config.yaml
spec_augment: false
mlp_ratio: 3
num_experts: 4
precondition_frequency: 16
Rows from block 2 of a small audio frame classifier, named by matrix and row number. Rows with one number within an expert belong to one neuron, the router's apart. Each number is 128 + 24 x the weight over its row's rms, rounded and kept within 0 to 255. All counts start at 0. Numbers have three digits each. After the name is the row's rms in percent of the matrix's.
Before each expert's rows are labels from the 100 clips, of 14976, where the router gives the expert most weight on average: "responds to" is what is common among them. Only what is clearly more common there than usual is listed. The data: synthesised sound scenes: up to three everyday sounds over a background. In brackets: how many of the 100, against the usual share in percent.
# router: router (model.blocks.2.mlp.router.weight, 4x128, trained with AdamW), inputs 0-127
# up: expert up (model.blocks.2.mlp.up, 4x128x128), inputs 0-127
# down: expert down (model.blocks.2.mlp.down, 4x128x128, transposed), outputs 0-127

# expert 1
responds to: phone ringing (57 vs 5); first sound: phone ringing (27 vs 2.2)
router.1 093:150169126092144137100121147130136093108094158129112164133105160130149123151154142123078140138140115156161120146110148161145129112151105119173132106169150172079167123106132175137119117141171181109150115159111136120134098101127132132117129125133144117105117169166097120115137144106139150152131128140128140166146147132179147148136155111154151163167112078164146163086124155157135117164135
up.0 147:153137148127177170107110180110122097098116117167085135154107171122126100119115094129126132102097118115143122125139146116119131131109097113122088106182155110142139143125140134103132150149198124125111120138111106143113132127130118167082138134136165141146119102137114142147127136180116099160153139143116109130131108075101098137161141127126124072129105095174134133105091145151185115165146
down.0 143:148156110101147110121125148145166101116123126133117121137104167104114152102138176112149154116115138132126098136085122090137127116086112114183118105160134125101148164135121168099134078111108129148137149142105147166118129163125165090119123101140128118102172116104122140093099123079127106106158165148102162192165175150099148127120162120135138140133144165133138150126093107138094117102107
up.1 064:141133156132148109108090108140119136147117109176087093093117151138152142143156081078119143158110108097136166128100149123115144114157166122143094169130097100131118131151137155124118098073133139143109103154124131116119159143099110130130157169134129126127107110123146091175124094154114117133115100089076085103170143154070121140112156082145126094153124094112128147132120112138132104137136
down.1 062:173118090109117147091144119094142158099122169152134116148105115123122141170131152104110142140104124119087151113105143127156119117096114089120108137142169133120164125181073099118135113134096117106143125089153107141109143179119129152125182131116095106112103147102111109130126114127150166162135122110153173115143133134120093114081116112146160143128151149126126068105077133105155125097100
up.2 084:107127152134148108137114107123122182158156092156133133148103144119144129171136172126125147154116150151144127163099144129134108142125077095142114190137158137196115116138083121115135181135150159108122124120114068118117184138109110141127165121167126109150107109142133106120156123111130123140134120117157122101113099154125083119109156074131110121144148120162161152139146115145113133157174
down.2 094:114140148081153143101135142118137121129120159173054152164140142109162142150163177142141110137119135137167130153113148161160160099153131119118083149172105113143106156131107151100145100149134152123154146128139139073136135117128159153120175102144135148113141102153125113122136115141093120092112110189120128125108101143124091084091127112128097137132128108098110129116118114151149141080156
up.3 099:106128091153156130116157090109145139129100126112136122105136129160128136070124081119126137109164128164093136147130119125187163099135126113128134089173189138132148109133137147142128097094103157107098104120106086114138097128112139092114132155125133112131164145134127133143152142091099143158124144133162162136133130101105157087144129081093128097126085160122111079127135148126164076127115
down.3 093:184142141147131156114130172143144130128097103110149120144097116157122062094148162138123100099131157133153072111112171090098130156103116159148155130108098151082136126125133109123120122130117166091153111111171127130117155101095134105130178103170115120104093129104129121131119120127114124125151093118147133134111147119157164127101087105136100148142088141145135171176156123107123141138161
up.4 092:142157132097087137157149117124098161148146086098127148149062152141129162126149164120163128111108149158151170121103130144112134132168112127127178142113125126128106145141136122144128136149101125134137126122200165143117174101094120109078139112095100134126111116090166110139110130148163124183174116128120110101146112138118141124147099134073149145111147123138138134126120100131093131178113
down.4 092:135138142124116122137120157136130110150178091205134115116165110132118139123116135140104143127098175142142125177090126114142148165165141089114099127153128141127127138134128156135116140130117171148131164097098125170141139130136125111129150145145186124141145138118109113185104178109063131183116130123116094115126095143148128132113156112092089114130164133143150142129099092105154167139124
up.5 067:170138136108133100116104196128115148106113101083160105115112128183124137107155125108082111146130134130148139161170138085142106140131120129108078158107092109132103109117099135092111109127168142110124082124147156107124115133120137113077155142133149147149097120176142126117099114182122100128131136132154158164129106140107113104122110114123128138146142101137159122081091110130090133101084
down.5 069:100098133119134087098125112096098116117163088099112102117130133105143146159131147129093082107137093105110126100087051144148092109126123095139118143161146117128124139122135151131149186138122126115171111136173132108109153127126096133087158098122137123138125167160120094111130151134137115122148149108161156120172128148173125180121114150111144105138126160114095106137146139149131070138138
up.6 092:129124159151177131122123122102108136104081136125183108118134145109137119152149154122113101149114109110113146098122122095125145136132093095154091130130096146097136143103119103120116148118125084139159157064108165156170154107132126106110169150092124171120120179111136180134096152127125097126149119121115085098144145113127125161132128121122095149118106129149118084109132166146088079155150
down.6 092:146143100156157134109115131177108196139133124129128128149112184129108111062113121144122124130127097137119147086118103141171119073128151148101116066141147150115119125080129116103119112141141117152141119126129100143124097128135118177129119110086133140095100086116093103117082115113125128178116101151128138113128102095133096110131142126118131114128122138141160136100130097156110066098151
up.7 097:163086101153120130115100111108139120122143079132147145137103149133129132140116151147117115121115127126156116109121163134157119131135089098098145126113122141136148135153189178122124161139168134143122134128117134146143091100147142118115167157113113101137128112146132088130110077060140105116102102112065110106126129193159097129149100106108091140130127119105174127123165125107107178134166
down.7 101:103147115125125162110147112117075141095126085140137109165125132102121133137124157165104177155093132112112153138096115132139107142112133094172118144110124144114127128089146128136113124124164144153137129152102128125098157073135150100106117133147152140115153139117104132149125146128111122145152167145093150141146125110146094065124116078114122141131126086098136143084103073092129069111184
up.8 104:091105122143158138136115124146170161093129118108108105108115102153086144124191138136085117135125131121124131148134121128118123125165119113142119169138114139168166084171157110103116133155121103089128181144105155137136113133159122094122172126095176144175120108168138115117151138106149113102126095117141163119089139132160158103110148125146132129089122105121178130117137124126114128197151
down.8 107:118128104166103171161094111122137094125129140130130133109131128164116133129117158122121097113083118135132105164114100136118150124129103116154149097165125153088086131149142111102124120142107154150149116155167119108147126089166105148143133065189171099146112128105165084142111107128133121115110100144124157107138118148138145183127150122089130128119067129142110127094153121093149107132179
up.9 109:088130115145148133098105119090106129126108131092159129136168104128140149111137133140133139106160132113115114119126106104122115078112096164137166114109189148102172182130106125174123144121148114155136134163144134101144116109167076169145067116124123135135111138131097121093107143131152175105114133159139092139127117107112148101128117134090070154094119107156146137139143138164094099142132
down.9 110:133098139144122146129131133175145048086128142110088138151139129139104135128133097108146147137129143113141165128147120150119141148146166133118124139089148133104114081099150137112138145102145106088144092138125133057123158166158145125138131142161099152105178089102156143141145125106093169125130089105108096111137120133115137130136118144145139122108161111101127144099097108111128064176125
up.10 096:150093130182113150139129149130109113134139104140135147140132106100116102117129155133080124169093125125142118122147130168081160163087076128140124125115123159156098153124156110085118134120168097164142125121151151155147135118100152143107120160130093118153135107096110082157086108114142117122145135137136076153136131130132112129165102153161116120112119098119161150180110168136133122193154
down.10 102:147090122097129162173140165112163124147154150128136144133124122100126130140099119089120126124134169129150133146083116092157143146131114078149128130114133136117137121101132123099129073117138133165132107105094108117119143132135150125080149116172107126106175106077129122116111152089155120172165134154163131158162126106122122142170163144102154078183120122162112174096112105127134106131132
up.11 109:144119157146153115113132123151115156149139150169157106155123119091161146123142098121156156123142107115101136116109123136162154145144178202188126143158144129094157161136120121082157102128124144141119133116133131134115133136109166072108134140170154164107169113131115140121178106147144089171128097145114125122120117121119179102112111121117094139146134112120110126125130126166118060154129
down.11 112:111180153129128167136120144130123195133164127102126140140097149120115110177107187142132127115141152130081102120144118123108184148110107113106104098143155120106106104130108078139139118139126150115103119120158094122157129080160145091102139144150085102177131112143124114128132152128142116117129145102109082117146070139142112122130162116119151106124169116160127084114137155154145118161140

# expert 2
responds to: number of sounds: 1 (87 vs 32.8); electric buzz (84 vs 5.7)
router.2 095:094106097096137095164160152156120149117132138134181143114102088151079172134123136120091146098139141158126084154093110095140124148121107116141121102126178118099120129118088079175146129135125114128143121144136112162109103172111097129160095143109086124116074120106117139129162150149138128137151150173119104150148132159135152115146099155154130143142155147123093121141112141126168151158113
up.0 125:117140122127128126117107152158159139121109129069139125138099137131072145129129099115105165089127136155134106154117127122122147153108155079141138115124142086069138116134114114142061106109114106169158143088119124109149100132126129122146110108151114076107126137148124150154106173147110157129137137142115131110111129125123146140136141133107094107048127104134106147122153136155123131217127
down.0 114:152098138135128077147100108093156100144116119122121144114133147113107113073133068141103113148120148161121129130118110147149135107116136085082163124140102101105144112088107082082097076121151126122121127127117117151121141124103086101136139117144125105075094120086120122107131115137152123078124161116099134146114103132117120113184163127157147117117088147098135146094116103134083116092118
up.1 110:129087123170114138145133129173122113127109139157143128120126109145097153132130113110138161112137095131130091096108128087097183118118126119090104092149127138110153115127147104119139083094122168116093108106138114138131113157119095135124124117150126109133117153087133120106159115144191109093189153167067151167090121109126120136146156114093147113125127087131111115093126134129165127184115
down.1 107:146167126141135133144133164155130134139106175148123119123132124101112100115163160100106068144149100115087143099108147159151137134124123136104165114127104139107118127120178077123108127154137133171125136125147122172109148117119128120123071141148162102112102129159112107104125137201138145065145114174145112142128136132148133116132152127179144122159136158125159145157121153095128172098119
up.2 111:109127133137129098130094120168126101141177124178108134153111094082093129122071132104113088111148132101121137125141140091131151118117097121092123114141136122104122130075137136140129128126139121182105105150113076158086146134132102130137095184136088125136104126086137117121135190131151143105109119134105110151136092112153071142127144130093147126157144129111154091157136124153085114138126
down.2 107:136106110167115129090126119172096098098085102140143093152152090121089119128086131128124125101133125157109124096138143164110160152116087144169128124097156137141169144131138103102106082111160089121122082122135108127140117082127156096085177151152149163159134129140137086154147131105116138079145107140119099104137127098111112153109134109167142114142107140130137125119182155131117116147126
up.3 078:100168100140145092107146094124116102130121103162187142100103122109100162114123096125131183095148106143147155130118122113115103104156183111089119135107119120145153118117138129140085087118130160109180142089178153154129143147110153149111155126131121090096135105131134120090152141138161122125124173143068120141101097130135111120136125114134080144148099135150117109125130107110100143113089
down.3 084:105147121094135117174113166096138095141163149135099106078107126122106103095139129107121187118128143118109061142099108123124122132099124120087137110146122155102122148171144124128143135127116134147110143122072160080133109141133120102114091112138163146110159112078105114110108140119131113085146118159090136137113139117132095164156165112110133129095109095121115113104145127168130132188153
up.4 112:124114136121136083114113127114143125126157139110161129137111132127131110147145149099129116141115110152135141127136137151155175153139147123083156114106104091141141147119088172181124131169134130162152123094129122128149140136122147173109144121171112150125121103130164095141209084135131080173139153125107122143122124166175129167160177087138124111146117149137143128155083145132134129179134
down.4 111:099135099114134107138144137167121120144133144161126179117118128118112105127134100143107107176106123141094137135173152144129115107132090144131104143124084158200107107144123122144140142120128169135150101142134156144133154137139081117137084114137121134175136138098145113127154121120157118100144163123092117110126087169140141135125178130120154101076052162134124150158123142120171125098147
up.5 089:120120147119125128122110108134120138125100131204114126090142098132132155123121140080115121154121139140100145135155145128106166122111107101128138132098151117166122151097085171166085116133152147137183146164152136134126118166128111148136127124142144154168064139115135116142171148113112127146066073145136088123123128091156106110107118107132153109140093093086136136143100126145155165133122
down.5 102:126162120103119144160113107112133117127096107157101151073159122157123154124101109124160127184098099125110111108098123158142120115190105107143122177126121157158090160118112147123103147125108128133144115128164131132094138105103085091119127145157141154134106127163151096138142126139101123124103096114102134076134100105139112174111195131159127115139099082118109151098119141149113094133133
up.6 090:130154110162138121116156144156101163127126140128143172131112149156162146077119114127121114105129122136136170092129137144157108130125129110116126103186161149133136147115154112108174169126153186096100106165132088118115158114136113134166109093104100137126141143130122083120086120146136081159118124115131081137127092148124104140120103095134122140104118123095064171137140130153155116166156
down.6 089:127160142119130152106096103092115173111101135132119097103133119155129106146135077098148136120107128140113139069092108136160111123125131111135159095135158150120185129088128070156146132118138116133136128090143104143117115092115119111124157078105099121115125122145115104128129161108131143127111113122124124093154143120147121136149090086110135113211077153132153074134126140099155121138095
up.7 070:131130156144134143104137124104161151147149106079077141169104102157103142115136141157110150127119121169115098124130108140153135136094146152095128165109116150158119122160095094124175143113099155108105142145124077122113151156125126131123151092130172141140125140140100142130117181106110149092144095139173113111130106089094067099156150188098125120130167127116109120108137106155123123112139
down.7 064:140078120127135150146122121152143160163171137124202097104139115161103136125130163126116130134104090122127107130128143123166123129121112132088086128111103149083108126115163189128124103119162136133105125133118138145162119095106159099085140139096189103117135101144129104102152160151104096119119154144142101137140105158146132117119129119107107147113092154131151168109097131113163089090095
up.8 063:118085149140139115164113096209135133142213131119147129094127132115133098124113116132161123099139092165119135100183131134134132154097113121109110117138126127139173140187115108138089100139114073148126131130156104146139151126116167138140130142175135139119126110122141165127142155112133139094141117139085126098171119134124106132115127129131096109099128114133111157169081155135103122135154
down.8 085:123129132119144100094136135151115172136121157122097117096131133123133087125111115127114129130083154169124121112148150126142121156083172151082150128096145088136140130170130123109116141110131126128098105120163122122123104150124123175112170137105186120117117176102128135139089157124101118082137088154161142090105105106108150085125135173116159121145178114088131165137129157127160096097125
up.9 093:132111120136146122100129107133121105111122127136130143091097120169151122125132116079146150130125148137157148116114168097140107174170145123116107075134111095137156127094184156120100156107114166110149119129094134115133090142079096147140144117167073116130100111151122112149158078089130131101130149174133141156111098136128127113127124110119077103145103132131111133153088128129099063144112
down.9 104:113151138125134150141144129168153136175129136139106137144168121118109048129180093082174156098112127108129106103089135138103129111139160124122133149134127141108101112152133137140130109098123167126116103109143128158135110151118121107121138123118174078121141147171115127127165099134112102138148144141132134117130085152131165140125125062100113125125037103138150136142126157130157113120115
up.10 049:112144143133170115080133157156134170133117118101128137116128146115121152124181132153133113063096111141114149122148112118150123082142112129114133110134124135150112103173124105141129144137118142114126155118128139115165105165152109174182115117158109151133117132099145118112180139167106169072154114125121139103130164138170159159125148135107130107133096074094069123151102153139135106141117
down.10 045:115139116157080106146148142119128116127128116175157179113170138106157091126164112079148132134141123106116127146143109117102117091150133118165152132131080146096133115185123099139139113136135184122163158092093118140106108107110131129158185141176179126151091121158108130110165109113147134150151112130119101108159118112128130141115149143105133125095093151161143114104111131110147133127082
up.11 129:107148141095121112166116104160103091118101157140156125104159103115146149136142121116101103141094139158083107133095138154118130145113131094109124133134138114153138110124085143145085119121155144091096137120104115134124130139107136135144099134158149129114127133115126154143110099164101162167131131197173110149123120095116171109111071085104157132149131116118092100102078159151120064119126
down.11 122:114115147134138152140145128146112160100091170114106131114145142152158120105181120108103097171136150109148106167126171140134128126116179136117070132160144131102135130139146143135088138117082126135133149113132146181145138145094151115138122161067078113108125151084135165153144106141133097104156110110126180105110111075113132142096109105126130141134095116123116114130125176111115167131138

# expert 0
responds to: reverberation (67 vs 35.1); text has "room" (67 vs 35.1); text has "reverberant" (67 vs 35.1); rain (38 vs 5.3)
router.0 100:137129146139137089146111146143121150123125135075130137137125115116177082164114182166130156124149112153140110113138156158120155152131114173101123117140125124135151112115158108098125125114067096105137162097128144087107133102137152096146127143133124112180115123121121145089177133118107113126148135143161136112075121140116087095150159113123168117149140193131142117155147153139158176144149
up.0 109:129155151105138149127136118160138157108071147090110141139146126146181131089129158163098091101135117123140133126112107165130141115121148149104118120139175108090120134187157132084087161162158080133166167107151104133132141130124130144140121125113109142184128129116127142158125102132145146130161118097143073126117124119155151149135110100112115168122142109073108100141136140129155119181125
down.0 103:176136126167136096094115111150118127107126165108158129165122092111139139131144113087130137133146118124159131129147094103133136107102079142117092161058112123101137116119136127158145154103115160119101118136137144093116121122118125074099137112166138139123125135089102096101152116114111128120150103103134071112128096080102105122153120089156128098178090178139135173097125144134150128125135
up.1 081:147166094160123135143109108155127144128113140150140153086057131180119112136098113149114115133088142128127121143112135138139133079119171160119097082117139164098133147118167092137161090150158084119145161126157175132159126145129104146136091138098130103129107120109130123111066090163108116123141119148149097131075097139161118118085126123110124121125101150149115122130116151149140113105123
down.1 089:131100104154143097117123141166094148157099162163122143147104058099109102114099078134130158135150101135121090119132131113136140150110141111106088134109126110119159132127123138120128150092141152143146125106160138161116118131125129154089092150148093131108131136107159099110173149084182120096166135134113140110134098128138145071130152143150130115163118123122132151126109109114137118215132
up.2 083:134152125121136086112104129155093155113131123146128170134111142120146141113110123143114112124122138128113145106194115093145139124157149224128121157141128099177191088098127112128113108112148118104130135140150135153150153170124139102097089094145121148096137124128133089132187146114137097167118158173095106154139113085146145123148123146134090127129117110127144140144119120110119102126156
down.2 096:120144106113087138155151144116120113097140095181111125082121144137092111108131090135119138099127111092115119121131119109098082160144102088178132134145071137126106115125128104097141133109110120147131139096143149102160157152119082113107164099105138118104129104155185103111098181118120114138100072129082142108122158142119133116137109109174146138138099088139122105141143149101128119093118
up.3 097:096132078112127143125113118101131087128149124096120148130107124099135120169140100127129140115136161098138163109137135133119115114135128118148128115140115152076122118104139103103118109172118100155138150136140140115114098139106057148125135122103137172151150083111173170121099136126191116117132144166119100102065123094108150125104125151150128116064118130151145147156159095131153106176143
down.3 109:150109093145104116121103134078124118096118140113110124101133122119153154119079122127124105133117113142187163115181155092095148129161158115123159169122136150162144146117109125120132142107116173142130112137122097133135104064152148142128096153154132109088141153146146141120129185101138110174167145132123145133111120085119132125117178088106094152104151125168111137099150117124098124117165
up.4 107:127114111114177146106153124120108144126092107180128174168103101124066154166122126141136121121125085140115104124093154128164140144102106113137092131154121129153148142157087114157105112144148191109149106152143157135128172152121119112113177147143103132153124102111137146123149110121111129127156081134185133102125116116115120069116127102121117120118094133097136095140137121104132085163139
down.4 113:135125129152151180103116113165130128139120131148111135124138132077126136075121147127149092161170131098110153104159190129100130136142168100150105136174138113157162158107134094146124114136105140181134121138149097115131125136137138153140157151138083133103127140115167129132122119088151161130115147152093081129128151122146120125096172137123144138129138196101100135147166154136089160135153
up.5 095:182125122129158117168134136128138101127102126168114104104078112159116131102084151129084144115132120144131158084092123101123082144116162138150098141153131121123163135131154149102135128088134204138128110117139136140108073123129107125144093190144146119117134118144134126144141130119107145120135149104176122140122080132125158141103084158143117091113152112172115110160156115137112104102136
down.5 103:133147110116143121155117140130108110128113150099122097116116094082112129106120103087140157121172146112127092113153142129148132109120107163152136086095108096074160123170144135166113135144109115070131139152131125149101116130127129110146135122111172116141122109104093161118117167090158143109191146125129092159115152109151135126178139131147082162135083087144111138105126132111141139145075
up.6 119:141130182132137119087141103165118147124201124151089118131124121108134111158145158108146136140120097145111158127176129158113175143144098096119102149159136119122125103196138120132111144150160106150146114111129140165139118143117158132113133151081140118132103101140158118120109161144097055123091121119128101090149152090141121103141152134073142153142155112130154125142126091109143129113120
down.6 115:122159120104095114124134140177071143152124132126161150164092140100165088130114180145106083132153145119114114118097122144128122096085168179085177109117118112124120155164093144121123122156135090122153142129125147134167141122115145124139108120111128126130120117145150127170158157154125143147128111123102115127170134140161074138091121148173114110101185104138163115142149152129117137117119
up.7 072:154135166156138121085161107116122142151097151125158118170097154120160115095160132126142145147128127137099166113093139110120121097148102104133139151120126125151094172171160099105129139122123130179083121114131154096114149136118108116129145114111114127090142115152113099146126160092162113120129077114089101102135133160155123139165101113109123171087177141102181131147122117136163122127174
down.7 084:104154134130135152161113133130101112121126128147125140116068140133111125149139163155128073124116139098148118117154142152108155107145167111108160169088110177127131172112146130144134117143129121117125105115119088111144122126145106138119140129119133130148153084118092161116112074173139172085131114157122158085112175174101146147113139108137080148145128097130146133166096084115170136156152
up.8 124:157088126146095098135120132118128108117166149108129143112129121101153175105138091135138113094128098116144156121165109139122076117146121160104128115123126102144153128115218131120130101154093119135131134115134142080125124086145140133102105179123097129117111110095127167093169112138102142125095132154094101135126122132106092126129115167125109116107120091107159089130134126073106086102158
down.8 125:104127140141130141105158156137127139146123132145084165135125148122114129121129103128133128118153152125148160105155090153119089086141118093100130141130125105099120117089086146118080126142174110091126134120127130114147094092142138122107107130134146110116134122143165095112112135155162124138122053124145152118157119119089163135148083129133120118151207192104083123156124107112136174103140
up.9 078:154133106118125109155126123139157129130102104146135143152078108160168140127160110151141112117145104124154128137144100157154099122172161140124147151141123139094135149142125071145126164136151141155105173126161149109137159110108133115144081118136141149116105079107148130130121107123178108135118142135193108098101106124121120164145114106138117102084086118093159133108102090084161083151105
down.9 073:088132130127117105109106139099132095129118154099100116109134134138138137165124102098132179131143136128146153108107127142102144137110089138139154103107151141147115121102130129141142128091136146158108116106131144096113062152151144122105126131121114193058159134139168181136126155120175130129116133140119110146123097073101135100164089118164065117171120151140125134160119128126126162157117
up.10 125:116128099123106127181078142131080160136116088125131109152125149097125147137131130146161142146154142164116127144171129137142159111127133160121159144156127116115126123151102161087156146136087104150105121136109109129135138134148178078107123085155093154118117141110140064120141100084153130087124134099124151150120157113113147098125138121143108147148151130096168080178140114100134129082142
down.10 125:135156125168131154128110132138162140108098119112043144142096110137099113082171108133126108144110149111125079164094148122118118115176102100121141118150145154114130121139091138140158135142102153146126160138120129106127145104098103088167132101165120137118150134173120082118129102125111133104150130146100177111113117128134137163156151132098103079127113101099146098086108127149120168109129
up.11 091:167171138123111118136099132106147125148156090116173125115119187140105133091146135149113114109125113150149113139131170112140100137114146126181153118126153154079137137082116110151123089158164131147133162153124148123145127141097158124133088127137090140093101158105133087134131118175131151142149109195157109078133133103131142131114107156123107169089120134152125143127105130154168097121115
down.11 098:117092114149118109087167129127122132146158102100115192097139080123128136153071059129116153123111137114133139107097100128139133118128121145130128135142109187141087145119153128120134164150106136111140149108113147120095113159096129089109115128094125083118143124157137169113138133084112134115142120168172141118134086072097125118150163145082141122119100101150120128130171118133134130120104

# expert 3
responds to: wind (35 vs 5.3)
router.3 111:095127183112096179159131101132150112116156126158107103115161129161142146102168069146136139162128159131132165168161126116118108111129144136157146171123107127142147156099132162132176105145129127159125167138143125139117134143148126160157112092089128124106177097163120116143098115157120158134070124115101157138143133101121139163131128158154115129132130108104148140127095147117099081104146
up.0 094:152107106112150123078133149102114148154121107152126082109149148138082127153160157155146116113153133155140164088096120157126140117129134124099136092174178136142150161152127144130104122134102131092151087095129094166139129187125157129123111156150085145150117113141152150107148130133128127148137105071095143096130149120099132136120138130169154130131151146165107104084144149083097121099132
down.0 100:160136143125133138143140111115143109114162104127177153136074129116154106098114137160124155100090095145131161124166145147111114107136087136190112136141113111151104126131129116131126151139165143123156133133152156151102102130143107138112136130133081137139086136143136104159096099155133176131141127116185125146109140131113148147100142134126092175106164093155089104099069106119113111069121
up.1 118:131123155156115158132119145126113155117134165120127135166164127092134102132161129141174137197150128141104167137141141119127119126119145143132124115121149100139137118145131119170150095126146144121110161166128150120127126157116107130127133146145103124118128110132094102107126112136105092081101153151088078169126130174087084131118146123171079113120089123119088111127116097132128214124164
down.1 123:124108169120148107155125130085146140152128123070112147109154108137134125141179143156147103129167122118118087159116131141130114162141141139118125138161103120135156114175125119073151099128142123127122142080097094138144131121097156127131118132204149143162148165171108131126110142164135094116117134112117125112131122117124117107126143157110127104152132145205104097165143144109133179155100
up.2 090:150150164103150134098157114127100103147147123113131134146133135165111125149102100166148103064147132117101164138126115075104095087119126071100115128109074159103113157113105085138182139122141117086140116147104145127105171133170105131164152103142093122132126109157137143149142198114098120122120140098128104112110139142117131143124151134127145134112129141126133124172101113107128084130149
down.2 084:110089129092146128115113127156072151120144096120103131120135128124156140143126148162031110116147161131078092125126101125130097137138124128097096140164151151113133077099111126117155110107125128109129121100123112126109128114162166125092120159138173094097118121113136129103131160110152158135168099120142119143148124102126103150134103146108111121120171153071086139142148115117118177117119
up.3 123:135104144119160161078133121110096160113135128148108101120118102117114106133114161104140103142138080120115106122139086155142080147144124174094161136042138127129120130084101152119138130136113150109114108122120141123142099116115093122068094128110118134204163114102154139126149139122109112131114139142169108140130125076093123104127124127148171120162120133138143159109129137096147123095140
down.3 111:096145100109140126125123099128116176110129162099128132154118122094143115126109156136137100072158142129118125133112159113116160077134091089151099129106135134165111135138099081111131118134154127115104167111112130088137142182147147117129144090148110135103086136167130111128149126131116158168155135088151131124117151167132138162171123123164133130133075126112143074092109144075119168114144
up.4 093:103130145133122115152117167092166107126116110074143113141132132177145127154211131128101115173130084114105074119124149130131091106097129137151154127102120105129108092128176131095114156120085133102133118135131124130155108134122138085150158139116140135108130106115094147096112169155119161103106118050130119122130164122145132069107130109113131121124145147105119134128092143118146123130141
down.4 094:129102139134129182138105128149135096141130119130134110165122054139119168114177106128118157145124127106107139127121146128157129108144106149078147120119134115096123107134098088137159134122115130127095142142111133125149139173158133153128171154103114124158110121126136156106120094124093117109122081154129134148133173139136160125064119102101138157180131086140176147141132157095143140101073
up.5 113:107133086109127145141131147087128161114146136166090142187120173104145143170118189115120128185113149128117156099120139133109115124132153059113112137118105138158144105117124121135124123143132159141164127112121109122117158157142149145131095100136104143100093104067142125136115117139146171177141141119119138107091144139154128137146115141180114122133104108116123091097094107150112084115154
down.5 116:141141111148124138122120126142128141121112125084107167135140120155138101094142093158133076081134140104093115125150149159149115120079139130153133137178153117143166071116129125124126100145167100130154158134096138123155108133118086129102121144154134137136151144124145144135152143133197119139119114134137062093165136127088114148117159105105135090097134106091122082155090120123147156140090
up.6 089:121130114158154093103102165103145127118118165123108161156116126118112152122161130128109100188132147136097108132103114112113114129140126100149129113087100150150173160126103138119142118143108104113082124187152119117142190139149151158149139174136157143138177112185156155103104173164140087108108138132151125133125128125085112095121130103145148157144155107109135175121104140130148131126144
down.6 092:103139133128155172124101159167147152164157159132132163135094114174131128076130155127157119027106098087115106165142116129127116164136088096071128141133139120137144145131144085125136144106145120100138143109158133109136115154123126111123148150166137117098117106095117123113092164159139176140155122138143148150136105160164160129123121110096143115119106152118165131127107133124115122133131
up.7 108:132107097098105183148102118122174125136104158110086094120137136151090110109128064127109114123134105084175135109119135105112084100118123101142118161119118120131124098141151104160152153162109130124103115124141170107149149104148133165133146179139155116123151159147134123111134155120145113118075141094108153098113102117119108108107139147168104106136133122183166126099123136087133087107131
down.7 101:106114153141149114088134125119144115126115117161092088131098152144121128109129111074077153109112129153126076148131134146081138099084129098099119148110167154160137122192154149127113131130142147144079108128110138135149141122137158147142157153122149136162125107115126106133150150201131147135130154099143138167119105149146141121099125136119138086084135118153114146193147089128124156115130
up.8 105:114169124115100155227111118106116118140130104155129092136172113102143099142140123104135120132125120125087142160139100108148119134135113144138100132134136152083098127127122080119109120093099093129088152138163096139107116147117125126144092130116137100109115097144126141158134154129140153090135145100121145152097106116182127065124142143160144140127103097090107107120117076151126104156105
down.8 098:104110089165143129114157095151132073112178083137115129135139149101090125112158100141158182175118142136116156121126117146122130110098089092151121132137115116106135132097121103130135109095110112170147155136123116095133112141157154140125150130169146142093113110090071132149103113115136121124141115104119107098181128082113094131122144112087136132118095158126075165125125138131163098113147
up.9 122:127128113149132104096181089118114155139145121059091118102160097181153160138143093144126139163151134131131137102138148109146133123139116131188127150125137128143154095144141162091161155105110119107097124100121111148130175135154113138138125117142129111112101102134125106125124114123137141144120092123154114147145127144147136148090142150110113127097092078132054176116112161124085114115085
down.9 114:130117138118119153140138117118110133095096137129175107107133121135143150127181143151145134088144118110132143133095101100162091164139162144090149137152174152106169146099109119107193161139114161124100099139179151161118132114139111136103062103124101130112125134127138144141121091142142143134155115133116143111081121102141145102101152142147079126163170137117123146121108129157186155126150
up.10 110:122165146117127142100128136129105158115178121122119127124099123149126136146108139086099103053128123164115131139095080110132111110146136145107113137104118152141126124069105077123164120141076089132120130138132085150155137135132117159171101109133144111152131113133159170105096123151148127123125088126118132166153144114113140117179106084102134136138133126116119194126111120080092098119123
down.10 107:108136134155150122110101161122149157122122186070116186161112146142127125122137168165125159148152153091103102167134141160160124142103121138155114114138138113142153126082124132105161149119119131110111161093145107107095171161174118132122128081160110126104079124136096133153114118145135148101151155121125160144118107159085126132141121108134139165115118114121099112120052130126134139130144
up.11 107:144114157150147089151173140149122123144097139138140119146131140107095118120145112125137103151145105125139125118158116179127105149099114118114107144106121110091113142112077147116121099145138213142082156112186140142095099097134141107080157141139103110167149149117148105112082109109136133123078140122131117139148129160114122153127108104153146127183122122122110095097182144133145122104152
down.11 102:110098141122160146137125141077105130101117110143146113105164124088124138187102112098133148137147132141147082157110138159141139106068170157167143178124106137123117131121068113133124130125133110144108128115113155138105128093113118116128112144126082132139127170107135108110147136159119163119107126094168160121112134135128075145134139097112138174115091129139139133124130149115117158210153